From a checkpoint of a small contrastive image-text model: 6.92M parameters, text encoder width 192.
Rows from block 8 of the image encoder of a small contrastive image-text model, named by matrix and row number. Rows with one number belong to one channel. Each number is 128 + 24 x the weight over its row's rms, rounded and kept within 0 to 255. All counts start at 0. Numbers have three digits each. After the name is the row's rms in percent of the matrix's.
After each channel's rows are labels from the 100 images, of 14976, where the channel reaches its highest value: "top examples" is what is common among them; "peak on" is the class under the peak. Only what is clearly more common there than usual is listed. The data: drawn human figures in many poses.
# convs0: expand pointwise conv (encoder.blocks.8.convs.0.weight, 768x128x1x1), inputs 0-127
# convs1: depthwise 5x5 conv (encoder.blocks.8.convs.1.weight, 768x1x5x5), a 5x5 kernel
# convs2: project pointwise conv (encoder.blocks.8.convs.2.weight, 128x768x1x1, transposed), outputs 0-127

convs0.7 055:166099123139156060161114124113130118102113161179127120100143137130121194146109117139138129099126121131163095134094122135122098131115124118120147157163145164099172152147083134110175108160099118122116115153134119098113128120159143131137118146091147141149102132165194148151083168128122115149143125105121126136157090118149152110106145128115138124136102080114118138105123147093180109143140
convs1.7 075:110119117139129141147119108112086111116118108122101141147105088071091129085
convs2.7 035:143106135140079136151145129092150141138130134136116104146137133153126135179120141137151108109144132080131100119137143148127096176099113143180095154130147135082098125114057149144149100126118123117123143119142117124097102096128123152142160121048140132119152107141159153120078135135159107146095120136144122124101125129125143130095157103089100108134115093120089108143073137105131123178151
top examples: orange top; hands on hips
peak on: head

convs0.676 109:103164144194135128103105154151132145143128100065116117174136144132137115123144151083123144154137152102094151067110113126108111114139157150140114105127133140156150128126155125121103099093138158175122151110136125161143163084137111141118163118161087133109157124115120127130133146108101106129134128112131105135042161144143093159137142084092105113137121123142116135141117110140087131159109
convs1.676 108:124099148125110101098085108113147144129147144115087111095106119082102099120
convs2.676 110:153102112109123160119119094185077138111113183125130139122124150097096114166131114100137095084138163107150103132123095167103184096126154086175101156128127118115109132113100128117119154169129119106107129123101108130160165125097153133156128102118105162093144090062137125125166128107140145096107114150109104138147110110139152113145122113145108116119121123129154115175128113089132128113124
top examples: splits; lying; yellow trousers
peak on: leg

convs0.307 125:110145122110136106095154139151123178119155086146135132152117091143122088125086133104074100112140142101119177159136097133113148144095123164142111137101111123121127117154156099131081139135120108134158123113108118117113143156080113132110157123120155129146143097121098115152187064092101172145127145165165094139110139162141152148155118133162113119178133110146129122133158096116149144109139
convs1.307 110:108100102082123144176122116116113173147094128100112132109143124120118146167
convs2.307 152:146097104124144135110136131118096146119121124125106129119090074114128065150137120129165122106123139145168168179087139113127159104103119114095133150126115099094116134104135133105116161166098141091135134094110118143125111141137103111170103130161130165102101105140081107138142137143088143125133136093170135127156148095139149101141081178110110146112144133109130105085166119162144118112178
top examples: waving; star jump
peak on: torso

convs0.358 090:169130181155143113190124141085109122125114111131149139122134118157144180127132130116114160114111142133146120118115142153112112157105131162101136132093158154123134124168117171093142085171087148139100126147139142122122129102170124142130141141080123134139093134198133149122112171112122081148188125126128145110095096118119146103137119129087110139133108102084091132087139135134133110148139
convs1.358 099:070112160111113134125148116104131129109104111101103133147115084093116109092
convs2.358 088:178104133109122160168119111125119120139108157134107141106124100122114124150143159138154117122138137084168121113144107203103147148086165118129115116122141102114147121127113167130127109162130103114088122118124133115140117095150115110117157098089092127119128108123139152129132178119162090103165080082102142135141143095122143130097139101083105125096101096100098140102123133105129102167185
top examples: standing
peak on: torso

convs0.31 127:141179133181124144126123133137146152107095104091116135134141127117121123102143178126155136161144133108154134099103137092097139132115128130134158165155145131117145109112123129121097083166138164130122115134106136131121147089132122175133133123145110120100137089153104126157119138120116106117155104126128126116073158161140172156145103090050095146100117100127123152115158116192084112163116
convs1.31 113:104140117103144120160128121124095104138107080090138117131105102150133185107
convs2.31 131:102167124150084131128128149156175129149117107104189103150154141103153146089123173136163163140135137159141143136138148131154110136129121113144144172123147068116153120102170138132136118104168166128111126139181141134118132119095167148120138130138116125126140139116118144142074101140166082100146109120103164112108139137082135153115132087110132155116141099120117153128134125171075096148117
top examples: brown trousers
peak on: head

convs0.468 112:178115150112132094180126130093088109138139151122147131094107095145134194148108119104115149097082148124128109159088148153130124118112132141087158119121135179111120131178113151111154112166089159123117109143138155124158124135161139126140126143081130159158074137178131128137130159127126125141137150147138110105131066108133129092129116155129101148134103104107113117098134156108165131117148
convs1.468 120:081109132063100104105138107109134138149126111097127145128133099120108093129
convs2.468 115:147106193122153170165085118117129083116116166104093162136143139085146134103149137113130159137094141134131125117113135161139119107102154108100157124126130164147160141162154144124103104113153167132104102118138135135147121070177135115113162099121089126110118121137120148135141187155141090117159130119107132111105171084127103127146094118103123109087105121089117136109098130123127091154144
top examples: sitting
peak on: torso

convs0.476 127:107132084117170083124114125132132152130099135131164101123106190184111137133088116157110138089122116167116142127108149121142155088137120099114147148150120118077166121114149120116148146123155172145107113140175125141164127143128139109178100121154131174115116152129115092135121122108127109136105122110127168068145120148086085107132156151138140143134151166133131099126089098135090122126113
convs1.476 098:141106120120123116118169154107146144179169172104098143133140162138149134142
convs2.476 106:132129140165106136098140132118129078119159132128106138149149109099176135129136130097163105145095130139140155132109107093129113102154104156134117115127099115157124162129112106151125131104105137129143172104095129161082117100167109136111176162120105095112121146113125122121089165182087166136141111081147085165134138128173131104138103100109090107099090091147115128132173154131149130125141
top examples: red top; red trousers; lying
peak on: torso; leg

convs0.44 126:147112125124142102136102138115108128124123140116131139114108167160119132133123130141108142086108143159123123144127152168135157125123132111094119162112174130074138109136136138068116135121125124139084107132145120126196125163110161108176082127145114162134108125148107124136158126095124091126096167152140184093122120088102097110127125179134180145142163134134105079106099088128107121122155
convs1.44 123:090114126125143101126146121093101143159150104105133137129088131093093094091
convs2.44 121:155100156137143117140091145120142102139125131134142116125114093155133148136115151146138177134137124105159141105163106146143109124115136126062097129110143108093154110120151167076145112104111127136093132168177152124151117137148147094151111126120127123114100122166102146174125150101136075146149112116135190101116133115083100138111117133096154168111144100125116126058111110149116102150160
top examples: white trousers; grey top; grey trousers
peak on: leg

convs0.512 074:153076115125157130141135089148159144105090143154102138148107147132114141131135091131074141121117095147137083132130114104092129122152095132138204138166134166082118178135154129151151114133117124102145140145108084133093143135161150143142114062118133125120139137154148095159123129153151148098131107142113122170155104110128117095143118124135115086158097129122138121134116127110145062130119
convs1.512 104:122095103091102139141125088096094120140129066123125121145101119122101119108
convs2.512 075:114109109118181101156125115096171197101103107150095145146110115141140120111115097142070135126121095102132126125123129098090111147147085155131194130129127162065131135143137129154111076146147122134167124123130119118107111107172107133124139117120109111116132123139130084133147133165134141105148110161107105144126144140154136138137118117089081110132096141128110136138185121132122071139143
top examples: black top
peak on: torso

convs0.108 108:112138101126125090123121160133139124126125128146123149086085164129120131119156100182070108147141078166106145157145157106137144108152102176165146109123153107125088124100112136141151137138133081109159133145134135112130125166114172155106097120138114127141130190131149127133103100151101104125119124118117169127144122099107099102103167137134151123178125120170096087116148107083126106147123
convs1.108 103:114089101098118127147166132111150147165152168114113143153155172123128144136
convs2.108 097:126113160141151101086165071135129112118144121130148104158146094151119134118094172099154139121110137103163126096151127120146100146105108092066139158145099139118185134150156097105129097066107157155137120135135144150095112146140090097120123118132152102115131102135117124139146161130138149149114129117128089152124134174147137141136099123104158149095136111135191153128101134166134159106153
top examples: blue trousers; lying; blue top
peak on: leg

convs0.344 055:129114171156093139153128158136144155124133115164101131130128107118127146103158130117126182150144094108131131081127116147125103145086141163129125116105113125136160139160131145110138086151108147111096165108144132136086102092157134153104170172095128092112117103139134153151098137125089143143165083122152107127113154125133192145139126077094110117107119131100096168094168113132155112156133
convs1.344 077:105095088104117099080125115135101118145146158109156156133142089100114118119
convs2.344 046:109126117136181078113130128121132078112113131150110177114179125081141142148135120107117105154136124119157112142089128091171085103149078101096144112106134163166125149134091106131132139108123109140164102121123128106128137125199111112094120114117163117149141139155127146136095143166108131161131145115145107134132153165147090168118126121131160139136104139145155129104086144116169152132161
top examples: orange top; lying; orange trousers
peak on: torso

convs0.643 101:156069141125135078161133122121104126126140151152136129104110138144131200151087113101121150069087146112131107123082134165143121124102134110091147147131120169099155155207111139097144109144093149122101106127132132131135123131164113104156147150060165154134114142151141131148137153116103154152144140132150098133131092132148129124130132143152123117131121132104130115113122134097183135125146
convs1.643 107:098091113082121123113149118109131137138122129091128148108102122086084085121
convs2.643 090:149102158125148159169088101116127121121101173118098157121149141089131133120155152124139151125107139109150114101106134174126131127077182105121141158126141158105165132157147142107109085120149148138103087116126134146132134081149135112101159093099120145095140101136146133131170194137143102126165114109108119124096163109139125139127118114087137111097096111113112153142089102125145093177141
top examples: sitting; squatting; pink trousers
peak on: torso

convs0.408 118:131163139156122090130164139082101106105152117111118117102145142090117155122133155145143096141149140123099127122087157103130123145113117159149181125137138156174100129142082138156163101113107140153159108160152145136127140125110090170070138140130114146159134154161182134069117142147107103125158141082130113122112132131171127124117166116107142155164102084146101158151123119116122128145138
convs1.408 119:108107111085093115131153140127099106129136128091082090104100123143156147143
convs2.408 100:119132149132115104118095151120153090119144120168099150086156146124139167103127115145129095146147138125122132078160142159122114133132154139095085061121138098134130130129091134109142110142126067133113143128106135069128087102132095083099137152112111111156097133127160184119144120088112105131156122099141169116142145104120102121072159121130156140137139120155083123107106113117113113157140
top examples: splits; yellow trousers
peak on: head

convs0.58 121:147121136174106131144111140140148161086101117140093160128113186135124135085171152152103178155115118186155114130124141125085117160121106155130159155123158139096103158126130141110131094148135128102129162130093105111126120140134174163160123133129109126141133158146119147139116118122109123085152138121136153131123130084147111103120099144133126098118139103119089144114138091147132046181128
convs1.58 121:120128105112136069088158138117101091157134108129107133133114090097110148139
convs2.58 117:109129120156151162127105147083192117136112124144083135104114130123113085109161118146153138145121096162133164139114192101127123115133123151108145109100134133124147111100147135113130122108170143125108098122141153122108097114153128120133092134169149094126106180154112108123104117145089114132143089089153144105130183112102085165131151147111106109107152178141105123098113120163132104141169
top examples: white top; white trousers
peak on: torso; leg

convs0.621 142:132122126132123138136115124143104142113110147103127134100105180142103114133158136143122122102117166163136106145129150169114170154100142088142122169111149131103142140123109127095100137165138120116108120126104126112187123149094145134182070148146123188143120126104110141127190118101120119091100179145130156105130131100139127138122116184159162126104194145114114107120122083146125124131139
convs1.621 118:145127125136166141118140126119146152199143137118120152138123173117087095137
convs2.621 167:138104152167150130147117139106160104131112145157101102122115093136166154134112116125156165144115097123131136095118121117127081103144130148087135107119107147144147145126146154132159111088120163126152153147155166153089114091186111097133145144110152082126115173147145108154066167154106128123158107081118139128137130128131101135100141127115107115115090092137107128080137169129160090139152
top examples: white trousers; white top
peak on: leg

convs0.448 126:125150107109134134110158113123115163107128134116113121140119137107073117146144131153111060115144121116114120147100133071118155119137094146168172139199141152128110142109113093175137132114136104131187063141116111132144152147098102164124100115168143162124148138133158097099166118136138133143113131129124096127137124125170127124152146135133137137172120120173160127195119116112128129114120
convs1.448 109:165156150153140142105091109139162117076097153155119114106131147107106123133
convs2.448 121:136127137101096149115130107157173167168172071098130093166092125139140116116111116082093129129136133122111124132146138150090109181116129156153125130095146100124130142155174125119082119114149125094125134161124156085116122155103134116112159107137130103142117121123092125141145076098153151094112136171136102157096124133118144172130105123149101174142172147100141123150137149134122128088104
top examples: handstand
peak on: leg

convs0.346 114:080185136152130121089113175125155145123121088104113123140108113139122104105118160141086102157158125098111158095146119108121135127134156159127107122119128120124143092091138114128095119119137128167143132147145151114128134113114091136117123139172110111129125134112094135133139125095096100132139110126100164091072176173137113163137133108103127158133131123180119103101156094152044135136110
convs1.346 102:163145127143123168144138137149115077100120135123110130159157127148178166136
convs2.346 114:151135136147101135135115084109130150109156129101147123166129142111161139129138209118156138126111161134175145155082129122125103131102104126129169173129133167104143119158168103118101110097159186127137114136125122168145144129127157141136158126133143165113154105138125124116106162141143136119116143134164072124098131107146116109152085145107112132113132077122137160167066114135143093136123
top examples: handstand; brown top; orange trousers
peak on: torso

convs0.235 135:158130172145130088175145144081110106109140109143136152111146112131131209133129144129115141110119140115128094118142136138124102174132122153104139131095160165127112126179096155112164082155094126146125133150126137110119130120158109146096146146073126138165116145192163172107118177120134096148187133141111134130111092127130132114120118121097123144133095102118103156111124126111142130147140
convs1.235 118:065119180119077119133136105108136138123126139124135144162137104115117122095
convs2.235 179:171097156089132163152111115108124130134117159112076136121095089069096100136159123138125118133136125093125126111131122181118163127068199145098154102143146155133149118149136163129102103132126125109118084120118156101118122098149107125091152113131104104096118092133135147150167166117134105124150101107119123120123171094124154142138126112079118125124112109113118134106113142088127111156162
top examples: sitting
peak on: torso

convs0.689 133:102177129103122107135155135095137109123119079130119154125138137096108142114117143184079080141142121128117103151142151092167116154179101150137153119112163141129095108125092112162124134111160091146187109155125116092112103140103094154097099131148109125173117165122134159106142130147156111127125156172081145114126112126136113117142120114137149166143119150172129137153137119100104160124097
convs1.689 112:115078116118126129140171150142129133167153168104086102122134159150133111145
convs2.689 154:153144149167125129154099131089123104122111160133126125113117103138172133144137137127173126100089149127161169144075139129112096077108133152074128126172108156128182105117135143124122122129123160120116116128139159142132120110155124094151138168123151152134104128131117102133089171138084140154145103078170113105117128110149129107133116165123103128109120071138099125090144138133164110138186
top examples: blue trousers; blue top; lying
peak on: leg

convs0.118 096:093150143132145125054094107138117143090126146138109159117139139075125101097136129153121086167155129144153155120127106114129123111135128111114131099141079122119126138110119053139087140122181110132152128141105141109128124106125116125103109159169105116126101093068076162135153122119114175128118122127143110119148166154154130121154090123140107140109135136172154138157112119144118128136085
convs1.118 088:106131103088130126124116112132158151189178151119127137141131095115101111106
convs2.118 092:148078112103111118143124079139123137138138146159143123121107119133165148139095093132134180100115118144152103152114135124143073122135072095104156145129116127059124141148115125125133138135153132092127127130128127128121094139162141093183111120097153156141121131135107104145106132180162169116117142166138126130179102108133125115108081157164114133087129155103142120111133161127185111106144
top examples: teal trousers; hands on hips
peak on: leg

convs0.86 102:136125143138169099102101087151125143089059135135130162116132167140116129107142136140109122133130152137181079101139121131098136146125144069097134157139108151074162137136118079118085120139133094154128139136103121084132135130133117112136083130133117141164114098110082143160172131104155148080124149157106126140136127155152119125125079137131137118082152128149159135139114108170120131137113
convs1.86 100:120121114136177136120130128133092112171143083116088142163125121081109133122
convs2.86 083:155114147137120135118099085126169130125100134162142140107115142136159145100124140154156158146124112158193115151121142128119055143115095108084153165139122114057172132128131122128119087100146121135122104139133157087120086128155173091145110154116151119149117137150102116166084125120142126094148123110148145135138141123110096141106098149129138141106152107121111137103109128165136073148154
top examples: white trousers; grey trousers
peak on: leg

convs0.456 093:157130134102135131137114100139135140135105106103119135103094102124107113128117107134100138129147145145140104160147116135113153132155141120137124109097164102097084126112126139143099136166139099085127148154133126057160126152109155123155093098144096138164084112130088142157154086117174129047136154181109176116136099092111127114099096165157123145133153129129128107109148145139117099140120
convs1.456 099:115095095126102139140148133102097125144146107094114160148108139113073087129
convs2.456 076:150113115132140110149143169147136135154103105101126132110099133178122125132129145145123171129128106157151123158169152127118120141153101110116116163146168111079125120104128145107128123133111092124142149148154133105147102194113137115163067117146121145154123161147108124148154120115141111072135171134119178111127111095117095141101105176170166131128164110149094108085144116164129110148159
top examples: white top; white trousers
peak on: leg

convs0.143 111:132132091100149122124149109129102131131121136125149117114116174132113126140142124155144102102111115164127110185110152085145150105167071126152162151153135100116112170089088101141181156126126120102151126146119104124135114184114122158152092138162128163130134172122151121105135099173118121128100147099118130121186100105140120103134144179175155141163150136135141113158135140103140130104113
convs1.143 108:189139127127137174106083108137172127113129144143115117094119122108135104132
convs2.143 111:126136125100139168133134108112183156154125088097140116180109121138114096110160103090105124136125151126131139137131134130085134162117146170148156136115147124151160132161179122126086116109138127102130127159094153081090150144126132133105155114175128113129110118145095113144155115087148120090132118166141101149084152116094149146156100118112090151158169155091135134148138163121101115101093
top examples: standing
peak on: torso

convs0.630 089:124185141141138100098130123108108123107130106099120128127173098089135129114150166142133083171180140103129123093126120110147119146115132131130134101131119119162114122123100114133129109103119114195149120145149142119128130111128082143041126119159078138141119082132150157094162148123151087137132128136123103131107150143144137127116119096089132172135108111147140153144088128151083158135089
convs1.630 095:126143171163121116121105085091133098136156149166135106139115110154154138099
convs2.630 068:159092150105099162141100104113142145147130138099098079152080089094146102112141154132112133153124104080136142122106149146136135115079157124107174123128086148104161103147157121107091089097139169113159089142142135148105096104157133101110134124153141110072138096131113108143155170136136131126123105093150112141096173119150155143135122112099112147086117099120120150138119130120143100147124
top examples: waving
peak on: torso

convs0.342 128:113141117097105158120177134148117198140133107103138106138132108122079093119134159124145125130152148104115119114129139135163158183081128096155139166123110118147144121138128118126112125131129152153110098090138106152130109127099113155116118123128163135100154099128126134103178102114136135140114115126159090120119164150148185183139138109116144143104153177090160184154132129156108172119130
convs1.342 116:132108105134126106114152136108106139209158106099139148141124113115104108113
convs2.342 139:122094152130139110108121118139120099142116140169098138095122099118154124106120139152151155150107101145143118127118146116172091129117101084079144112123086115121165131139107119109127123097121104114146145092117149131114065122158114085123105154117143098155120143131109139172128133177106171120139155090162110149166150126159121167101108150162158135067141128127135146090127143150182140140160
top examples: pink top; pink trousers
peak on: torso

convs0.637 123:130148079116105149113170131126119150133167110119128107115096129158106101125126136141109083104123118115118124164134165085102166135127083159154153140168147111127113132087110112137138136155119108131145088120113115143164117166066117157145096144152136155111145146147126102075136084130096150153098119094149107128148118146141157103165159161139129162141136138147154123159168136135123147077165
convs1.637 114:190162121157162161135110112140149102128101108163118127113115150110111109135
convs2.637 143:146125136107122146106133107123169161150159085121098111154081105132116105126138103101100087143140126100113142132131121145070121159118153198127144098123143146138137123154158120130077126110147097087149130166089159076119133140104100105103156122151149090150120108125100123149160096077133163114124129165150083148107143131135122161131115139156100146156160149138130121143117163105137127101131
top examples: squatting
peak on: torso

convs0.572 053:131105115124118153095114105167170163130113124129091137175124129099128100118141120107117118135127115109145118121135124108101138091162120146146160132191140133095130128106178112153090120099166125113131132087085076147118151128125126131156133088141119123076163093092094095156146120130145173118111113146115084181129152143152138121153102119130104072138127122159156122168137128135113095117138
convs1.572 070:119114085097116122106083114132129130102126143083087121111114104081118132110
convs2.572 044:085133106125100146122145164172172128133122128126110093152136102111122125138123155121117137104123112110090132116228142141153095129163137127146091142128146109132128114116185145115112171054114125114166135120142119147109130134099114132114131149140146089092144144107138112176130128148140140121114127152093118103097148167137122174128157072151154122126113125156144107154139126112092148113130
top examples: splits; black top
peak on: torso

convs0.711 115:153088131101122172163132142106092150111121145136091151123086098120120090148169091148131129119099117137136096162119142130130148140116107130121133135099162132095070144121115146105110162167117116086122130093096107126155093151138128143173093132138119148117091113130112129109172125154131143109112156174128144122175128058151154122132085161117137124116131162095125108112164119135150112115162
convs1.711 107:125128106131167093097133111110120140181130110136131151154134096103111074121
convs2.711 085:133113165159148112153084185075157112123092125161099150124108134151143161118132117136116161146121104098164099088110115118122070132155113149089116108118161167106169141128114155114118083135143097149124095156136132113130087095190102074149107134112133109148097166150128143161123167132118107128156117137124154117126138125124110162127124111122130122101124146130074145103127123117142120145126
top examples: blue trousers; lying; blue top
peak on: leg

convs0.105 096:142143125122149110145121122140155148143090097118155077116115148171098149142095134139118145123163140130120130108157124151096159136133171118128129130117148110105157120121131150129146122137110148111106150211186177091152146133144129126148115139141111138143098140145119125155117122083147090116138122130101186066108090148086126131106146129124126178145151135137110092091117137139080105144107
convs1.105 097:106111127153170113115093100120101148166168140095127138144120146143086103133
convs2.105 084:143075118124111111170129161131168108163137115175126112130115164158135184147084110126143193103119084128110100101154143139143099148164121140118136123126173120097150119159130174132168110112114143101100133126147116118128092144139119101170139120089144111142120174148152131133096120135119125126141131130121163122154100111110096147086153129170137116135125178106095120111127157105153115152161
top examples: white trousers; white top; lying
peak on: leg

convs0.743 123:142115104114102158137115139178113175122126145138107107114079092143133101154140102122110120119137123127135163145101102140118183110073127137150105114120105086106103140093139131125109173203111142059118140104114133122134132128116141142171133138112142148098097098115113127160125091114106158134110113113154121123165125099151191131114131152130109113122131119106119089093179124132147109130141
convs1.743 105:136110114110135132152162146137130087093097093156125106146153163167143153150
convs2.743 132:149097121070092155132125053153126166143137136131146085158070154118124126129102092109142132091118126116136111143125131127107141120127153112145156164160125098093129156129129126141126116117148150086113111152110118129148111166099159131164144151138142128076129112101118096130142103131131167103084121164144089149147111110126166121138103140157111135154151141096151110174135172113126101085116
top examples: splits; yellow trousers
peak on: torso

convs0.82 084:133120131108127098118118140132116133141127102114117125087089132153111137099116155164110121147159135142113096123174140146144144163126133106115114133092154107090117121115115133101112129141128105134119140136155143078190094161097121122152077131135086131167104131134098159150180107116131108096116170149112181081125138096121123157088129148159181176123172146132106111109124110152101136154134
convs1.82 088:118085109103102113133166130093106112155172150107096126145133161142107119148
convs2.82 072:124102137113168102118140161124098105121117138143107131103090099137120148136131132158100162153135101157138123141156126100163108140131083097076134116115128146107129142109121127103148149097102134135188123119149150121112088171163129113142064148158152113156115179119103144154154146137107137133104158138117175114158125119157093143131099163149168138090138131156141144075110091153150150131143
top examples: white trousers; white top
peak on: torso; leg

convs0.19 081:144126129113144162162108141113138159131095114133101165182114114105129108149135091125111127131105096078161115137081105086111138116166114159126172139160154160083131114133160132141090136112147127100142126100103068163110126114166101124168118100140135117062142104129113101144139149154135145121126100166110115126131140122145154140169105105102088097128095157120134137140157144111148102125119
convs1.19 091:121088132121123128114130165135137105081122151103119142084081105117156136094
convs2.19 062:128123141103121144103148099130103164127149128142172110134153105152125114096136140103115142127153145133155146106168120156100157167069140140140115139130108123128109153172165151132155096134102143135096116155120135123120139154086186146086166133105167114131138080162134145079120096081156119110128108126155086151089133124093154111136128126131131150170153124080144161144095105146111118105119
top examples: black top
peak on: leg

convs0.337 094:111145101147120083116128133102161177112129100167125123106125193136096147113121159196112113131177106138123147115103163119137135142105106157129180145155138127089154107131119128129152108094139132134117104156148114105142107131109109128118108147136131145138142169142148133110109104105095102142128116103166146078119151129120093129105174133139160138160147130165081141127085092117124099177126
convs1.337 094:101104087093095136141144140101139143158187153127128107117142155126105115142
convs2.337 069:124134152146137113081085132124110064132157138112105129124117081126188124104123132111121136144095142161116156152138133106146103076141101130077130070130100138133121138132156097144115126069135132139164120115118162139108123142163136083104135132144096115139095128120093118135099168148124145143121154107141108153130140130152078121137082162147120155118124081169139126107126116129141141097170
top examples: orange top; orange trousers; lying
peak on: torso; leg

convs0.258 119:129132084124166121152160140119089143120102143134160116105110123175106131170123095132116114086120154124138120174088117096102178105146105119141143136154128145127127171094087123136168161170102111117146107142131135123136148158134103140177087137143147187138108153144150094120127121136114120142127123091131147098189089131139139096134163175138122132144125129125142096129170141111163134099133
convs1.258 107:161124090115175160090118095116161110138102108148143118155119114132138132094
convs2.258 119:126103140100158155087124139108152145148121099142100144170105074157126079133146101116096105145131121102142168116134099144122133140103137156095111099125100125134174092146173116107084146116109099111141154125093142106114124137160114097128143126164131100117110089117069133165155132076121180148126094136161100142110164137110142139171098117119101140123156170126146106113132136126126136113118
top examples: sitting; teal trousers
peak on: torso

convs0.189 122:120106105112126127139153140137168217123121104184103139164137170110098139138121131156095131135140089106138114115129103109128147161114108180162183162177141146103135147143139127154132122106127120099146132127102076143077112134129113164120139126122164101103176149132177133131120114124114164146135099128134117129129149130143142149147145107124125096159123160131124157149121112101147091166111
convs1.189 116:154115112119144109104132135141096130171159076117137135139112167160091102125
convs2.189 126:138100164155167132143127146118179126120112092164079164165145130132087132149135140134156152140128111105160111103126110110148108164138122150090153118159160172123174148148128150105116117067126109118153148147106104112124114125161088115155113174153162086144122166137134158153118142108102143135149113138153118095114146133133097187133105128138149121113148150150135154120091139114156115174124
top examples: orange top; orange trousers; lying
peak on: torso

convs0.336 124:147105099073117162146158097144131140163124152146140078116097104146121133166096088110136125089113131131137130172115113127120143125137122118158126138137104097126126143115104122160141164156130125073135122126123129119124120144124115104155127147111172143132107132122139105133121096144140193128106130117138108132186077134131156132115145175197104139121141136119141107132153184089178136080148
convs1.336 106:168143090117153151125098105132110108105144110153114089093135158158145114155
convs2.336 111:159111151077091195153120106130163170155120128134115096163084119099133114131146108117131149118112114132118146151116145162115133147096166158152150143144134118120143145171171135122081124110172149076112114157114154104134107139092149101129169167153152111127106131112118127148147114116137157106118120160146100140106149073119146154126103143168114143151157145102110129154116161104148098113134
top examples: teal trousers; lying; kicking
peak on: torso

convs0.718 081:108109127119117143124158106123113172104138130134096075076088138113095106103151150167124093138154112137084101113138170151149151174062133094149159137106093137135106156146100128128148093133133153159120107121148135123124088122090113149106104119115124125133128103137145145091167103134123135107130147095133132128150169120168146153086161128117175153096154138109125167138122115158105142150147
convs1.718 087:098113092097113122111097099108084130165145118122090136156124123086107126120
convs2.718 072:117083120110123112159149124146106124143131144143104113091100144104126130116122157149144145122126124174108098137132147165168130138070139076115160127114127107118121121159092150121148113152120112125126100097133138113139072136117124111128098124109154133151129142143154129144140105151123132100131173109139149134181141093137127151077158162167188131079131149109111151094117129125185143128197
top examples: pink top; pink trousers; lying
peak on: torso